config.toml
crop_scale_min = 1
horizontal_flip = false
cutout = 0.25
targets = ["system", "maps"]
norm = "rmsnorm"
head_dim = 32
fused_qkv = false
parallel_block = false
inner_norm = false
momentum = 0.85
orthogonalizer = "newton_schulz_5"
max_steps = 8300
epochs = 28.8
Rows from block 5 of a small image classifier, named by matrix and row number. Rows with one number within an expert belong to one neuron, the router's apart. Each number is 500 + 40 x the weight over its row's rms, rounded and kept within 0 to 999. All counts start at 0. Numbers have three digits each.
Before each expert's rows are labels from the 100 images, of 14848, where the router gives the expert most weight on average: "place" is the part of the image that holds the peak. Only what is clearly more common there than usual is listed. The data: fractals drawn by 1,000 iterated function systems, in grey. In brackets: how many of the 100.
# router: router (model.blocks.5.mlp.router.weight, 4x384, trained with AdamW), inputs 308-383
# gate: expert gate (model.blocks.5.mlp.gate, 4x192x384), inputs 308-383
# up: expert up (model.blocks.5.mlp.up, 4x192x384), inputs 308-383
# down: expert down (model.blocks.5.mlp.down, 4x384x192, transposed), outputs 308-383

# expert 2
place: bottom right (50)
router.2:515546516552496543478404546485563525461559464492479449526442521457520515496543422530458551537531484550461487568563533445562465478469503573433502542491509503502517412514527464458460602536503440517524420498511505506495526466531516
gate.9:486538509592482457556464415506497517444536516449468418471519463511579442466522511502431439519499447617460504467579490529540535444467498422490519530481523533563554524593499460524523474530498520507502430477525456501521528546452492
up.9:523453574430520568455507496561533475541486504581511579437522499536477517561520485523488543479459463426503530499471504559464486532530493503467501452480437501482510476411492525539523563521525441472538532544473498481534497498505467
down.9:460544482458483463498593489483518453532548496465488519504456494539541484509502536511506568512492498477506573541538542552554476453552477455467500471528529504474480456543535500482491472516506453508438560477492439503509571521495499
gate.10:514485448516469573560488497499470463484561478499517545555520483631513471527511486506388541511471494485436461467523389532553453542482470446521514553475552502522516448468450527545547549459473536530512551511550535475454528500510476
up.10:494545475542449529475508430515574473476553485525486465469538491515544581508513592489480495537539462460431557612517539511476488570477500538449583551458486574480505525547516546446555509518450510548505521508488474556441558484493540
down.10:514543462522534524558516461521450480514580494450539564472468466588479514501465450486480446476515503534474427494478535462555529507501531576493500525519527528478463512494534437462475495556440572529534555545464543488548538472494536
gate.11:465470519471455509439453405525523522523418466572516491550508537467476500509478518515438482444493449497483539504434492515436522501546492462474551505565491494574448506528472551550509511557486504470578470491510473526517449573519531
up.11:528460536467463455516557488575486494494459539474529509506560520540540460450541501500511501548483457435503460426509518538524498450506468513532429571451512492453488553522571602467516560475438514493559502529505390530555534430471471
down.11:436492454487462415437575526559439456505526460518501485528494507441450501457437418489540471446470461492530512477460461508447487569480472504528507538527513543490512489499561523497505522476466502452471453501533538458493438491548508
gate.12:519514493541567484486457508556622520417494462463512513459544562512562494504453499478515460538449480614532497587593494517524531471501458497531593530507533526508475530528485504503550526495569523518532536480509458515497560442501491
up.12:492442529503469525484554499480372514509410587552561429543533507506475459508535551490560531510489531422456506471500513490465467544522469489528446456509495526546517459448392483504523519478432523527554451470530481542525506488507528
down.12:528464513526488508497558474472468468545543547521487531527547458457440530479601550548453565515507516490418480480449535557538438506510440528524477439517534489465476529477448534465511529536452446497541505480502426496485491455555563
gate.13:517543524562539544486495559437554474498396512482546422549498509490470499459474518529538464406562548539562422506378523546474475476507569488498465468486491492563500466492431504510485532523453500483450509532464482459490487530495451
up.13:468541483474435394562513447436472552538499501489485432413472526518544457528523513447394498479526494491446548542532511492544501495507500479529514461599446500485561501523520448533488500433560540470533489486509484526547494495477484
down.13:455550495440398496505519494512467509440528585485460495447484544510559453474547445526424424482560481464570502432479528477528470524449453462472534461584439569440471547557508440543476506461508433545431488558523482475491538431484479
gate.14:458472464544450531519518509528430570434440506490468543511488507534470568505489503532436505423500439488522522559496513459487466538492497532466419453422526519431414515504536528515492490565545563489489490530455484521530528519503537
up.14:543498480522474512569520444544488541466437477418489592502497500457525510534453528472506467460456457430467461566480501468534507485555488523506488471431446531441469491469530540529489456568559568476453490525441557522462550506457516
down.14:504534522513507500497586470413501534498496497469527447514522517477460438485531531502479469481501476551489464564515514488554485545504457563484435439462511418460512548537564499475592554604498495540506473535434531494500473523484521
gate.15:376510467443486492489467450504481421512551520458460501465486496426552486501527514545437534447429435462481509514503385473512556435483464480450542464514495514457463569499503430556463483541561495487498521501567528508491516517605487
up.15:582528477514484497477556523493512568501488464510569477510541468573468506551451488476574420523580541541465481510538580552515462531509507515566463569508542509578520460502529544478543556490456493509519510522468486476471524514423498
down.15:433514508493434477494493474535521444498541480490506531521531483525524466556444460572525481468550503544542507470533483416503498462485514492506514518516422481538510506467483486500473565546393552474559533580539510495425441519491488
gate.16:514433490405423567518497455527536506565522536419494493473511477466518496457479492534468472506462510425516524502454520508480470382551476527568475552455539500535508542515582434459485501503497487481610474552542523545502618499560514
up.16:554435495505465574527514474506548514570514540458544474481480468516503502512518483541484446475445531444522549465473508528480495382534488509538491570440515510561493540488545450465479506503543501493573470508518525523514601489598454
down.16:526461517519392492472518570488451480506553467477478471467540490426464580487542517541477460456469468502509497461518453520451496455482557509566461492465537485479519551481475510476479534515475515438510471492503470554531466428539490

# expert 3
place: bottom left (37)
router.3:551511512506548532526527509525572524517452476457472461513418461489538458515511500580440506537545505555499473548482506529471520482483532530473507558415536559464556480436519449534461522478441523535417459550501522536477510511578559
gate.9:492480514427503413489559486526437558566482540524510478475480488533541508505485465454537451475524529574480461474459511443495480511493498460488519481426487440522524514566478520471472606429483447532518577561505441562503489497480491
up.9:479489495440517438489540500522461546561464531548516495479481500508552505515496472461530445507552520572485457464456505440497488525498517445466501501456513411574532523553470535506499615426480441540504562555520435554526457503476504
down.9:495524487511540481523499434488448518504461483514519475526487428554469436544488469502603492445549520562520501496461429518511449423482440488564564548467501475541422584472552512557414578536467528457565565450511532477544510472510517
gate.10:493464482585514501483515519568449457466538471516471400542462530516529441516566548494579507458424515482507431575509454534540472507484543503567514478501511435564551469418478490538518487509483525515529510509443550448563491496544483
up.10:561558541443400499595473498453493508494497536472495571449521540478433545475447496557421523486539456468495502478495567519475488487495440466467538515509462552449550540567477465482496468498507486439461553480546438548467560526452472
down.10:482482523569544478500487438504523465497473481507593563431507506467573476543517472448484510456561501534509646474471532462493461456530544522531542535487517506507453505561447585502502462468535512489481475545482456567524496494556575
gate.11:515476472476437503527531538511528521491485492493546503463501516449490431458504539422486492483446558521504495525479470468517497532466489521453460456474503463525496570501531438510425455548453595530494489590540490578448510494524509
up.11:486503552516564514492526491523526446560529522561486527556482532522512555445506503557590503558538449546488534426492447477394443522518493486582548472528494498465475534502475482527480516473537497544416473509499565512488474455511437
down.11:464441488542443534483485488510525514496462501531519520496420492475488477436508522476528459513503395574558501511470469517515491539433399510388525549536513464530464463506458533463566448535517522434537467554473528592533578549508449
gate.12:475495491463454456503450458482531465516513453454477457477460558484518537522516434523555509474553517533449559458496489509493517488457491513517425522457542476529512490571477455430482524529556463515608466444556544502479526523521528
up.12:526514538567439495519506486494470566550455550546558470503510440491479501503459533497460538539524506491554468573546515489475468492488459533479561479509475486522494510514557559538510535473532489503419539520460512456518479467556511
down.12:521524549494567495535526465478509465456477474452518454494493450442531483524475474536509541501435625544542460514427440588547539482471476547507486538479497497544434497451532458442486452481506534569437497502559511451504532453504468
gate.13:475472483520523542528471465474412520476532553559516456421503518512511506546563412460528542531480550542490472544542526507418499482464454450470505458512497459471470508497560445458480498513527496551529468429509586475473461512523500
up.13:513537506537511398475464451562558485491445511432483567483537513463521556496528486507488514461515494496506469464397412492514500495534534507511544501557562530500465541416468487555505552553507444468489498506499488568506482560506513
down.13:537599429499498466459500494518496509502517514519514507523467528541510457534532491492466484441429505486515462473456501402547529471518523454559499538493485474508491496481485559505530504563528496476463536408417482541460561487469544
gate.14:588473486511529459485538519444506479495512457469496452523539500514541480469545540493450514519544534473512557520543547502428510451437417487519452497471519473497526510518482429503590539465468430561427542455419525572553472499560461
up.14:550430482471552435480560518482498466455530450443491521499535507538537482475525548521467517465517489486507554475569508470458477449510441510535466524476479442463536525511503433536593505503418438533462502491458473551552443511513468
down.14:450418513529574491515476520556473494530443473488542604509615615476431444546541471496460478460511568538476474511541501476429531488451475448514504487556462475501592454513481534499639489570495519476511496480488476507520532546474451
gate.15:501500500490458455487475444462501512553476421475510549515489623523469462492457422492553498468552518464535503507546546548498522463550457443499522524497478476467466585389519466435474500458507445531548523503535480477520572496445447
up.15:516518462516494469493446449457532445533484443490487513521515599536480430501460465495553487476520501478533501530549526520519528463528472402494537575489441515493486622432543487441498434474472442463586500488567500504520537462476494
down.15:568485481444539469432464543487481397448563463522486540486544521529504449493472481514510487522460500467520562536529549499475511409461543434459504497545498469554495566451479500444414474472554479474442496428608530524482469508524481
gate.16:508551507536463531550448482463481481527440541505500507496556428527488512527464489468541494462545521468494566489504539492475501488451441504427513512477479494521457484469473549455527501447453476491422479465473516476419428478505554
up.16:500461475437522505414511492553539484493556406413484507484485582482530490472529478546479506534451443554514435510546468488527486530543579475577506514514543471486511496523550404547475465558549546496579501541508502507533567466501433
down.16:477557506486484489432486508515498488476474523454563479438525433550497521537519520440505500430525537548513499502521454537506542502507516519519487555486464479430545501419468567536518503480464516538445456560544483458493446526575543

# expert 1
place: middle left (34)
router.1:475507480463483456517510450447452534509450544554557552510593465534566506527451521461553424441486498420502509469478472529506496509491505442523495479496447519567454562478483585485535471497517539489505547477548485499571489538440482
gate.10:456544476438513524424490471536494512595560410425447456445470473492509542506466458530476558544502492478494497506468529416573507560442399571481430480484526481534463505480472556504501527495472516493585499510505560495501575453481535
up.10:486524463460517479457488454526482480582569408435424461457490482484553517516475468493461530532504485483504496523528504416573512562453388555472408513456527482514486484483466555509495519496459528488561490496498563491480593431473539
down.10:527549534522473488540568536575502418539520496487456481484478511500506507457498482517492415527405512471433461538523449468552473448531505502482457535464442493532538515548425514486546509512426535461485502507504413458479432493463483
gate.11:465473506590575512526503479592446513499572574479566510496479547550520438581425534485494503536468466530519496507473478469527502526519450531505491484429540420510572462484419517528487499379498470552549470492525554433482539540506542
up.11:508505541560512497523478506546496495573548567462550500558448437528575450558436508497528513517450529500536517440456441491489474485503447555496476412430480406493548524502500605518487534468503496516513515483475490475500498531506508
down.11:459502496563508472494491504570482513461547560458521533461722440546536560495461486425505452544521531478512436517440484550528516514464518502476551456471529474543514509470519588483560499489489495513463452493504490503479552560489523
gate.12:553479430520411463568470488511496523519433498511499525510507500532557520487454481520562480515505509537539452461523466518536430491486469536453505532465569529489395503446498516496496506466477543531421455465516488490511530493496483
up.12:557475432527449472575485542457475514503461448494485518525519494545554508481452491476545527522495542525546451443525502485578448500460426520466482515530562548487413466425545520502523525466460511516438454479477478491533493488507496
down.12:473428499562500478539572517488456577453421501520502488519526490494534573448489473586569559446521494518459526516462560411455472535413541511551455449530570556527458422485520511522539473423479526469533481451458547492525511426543548
gate.13:534489463532555514510547475455515474477463591508524492515518478476535487420484464606504465535415562465479496443515544479567478465499473556470546486483456557475504516408485510487487512472464542549471530511569477486557642506494443
up.13:509477488476467459513476502494497539514519459434466461472532509486436435543523499457583529483537507509539514494437508444448508508504508486525496501496499470426475475535440455495478489451469439490539453502435548486510436545540519
down.13:506513566486590516497523527525474502449510538502478566392519501516500475505399567468554450522554499472520467506497497508522476434456527398508552461546580534519528469461556478512510538543522551471488535448428545474554508540461526
gate.14:529555546522465473475488529453507499471457524529451480517394464477464500522540475538465527530439507575528562501561490538508531562533543521514530505489547546521468517537505411525471466526561510528475557498459544528443441505541561
up.14:511530523513470452501487544451489497442467534547449465507452432511471530522523500524458526549447493579510554506539505555529514509534539543553545500478555575523491512561500417513486466513537499527460545491493538514478448491546559
down.14:490569498563474486488553555540475540442367516515526549526452521481454530506553549552474459523497423512426504444463551527519495561509459504501523560551455553552491471506455529550506450505513533468518498553479510546422432528495538
gate.15:543439500498481520497502537456482543463469492461437482502464495558540558551566475503437443498517518492515461510586522523472512538476518533520472452466561558496513491494567472560511546524511510522554484517478491476535456490496502
up.15:464571511488512479500480495543537453540534499534552530489567512437440425467450523474532516509498485505507533477405467482515490442530492477478518546530450433506496531498456521435487453495469504492460497480528535512464527533480495
down.15:404526480471445481528414500504552480486408454537506475503419494403513484465506522510457434482529539554542537441412467554549517456483472553528504475516488498520479480510474547434476506522390472568550540524539503510459499477503586
gate.16:481487592460544454463540482459429495504457613507504541452502454505530460438457495425538523502465487557491519538467484521508485515512465516442496502443482457516521506491498460426535490416529489514501525500478407518507500539555446
up.16:455493439543484555517483475614565451534505411531480496494504536472493531560425502520447449507506524436554513501548522462467511571486525507496516489535500504475440460520467525548511493510459534504576480524562558488476472476476558
down.16:412523545445473427488430431607476499515537477392518496517449604475455485531535530525469476483541498479481520549512503546481505506468533505508539498657531488505509471491446544418513513562488489521499528504479495483532546475452485
gate.17:439456515419528559471512503500533550473440400461555504589483577482511506560401527477492511542470494480519550500563487508520513460507519494496478497486501515475533597487473595403480501458488486432575485536483506479473541483419557
up.17:468470529470499558495544510520492540438478442469548504562484564451511484514360505476482515543493494516522570509537478474512519469515541505496522499496471523462537573489487607426484497470505487461587502536506499448479528471421523
down.17:468559494457440500515567373541493523574541499430513477512494499486465454497515519482441530496489477498501588516503437517473472467475529511496514501493413515497516506498537534515498512525548497477479491484544514531437511472471515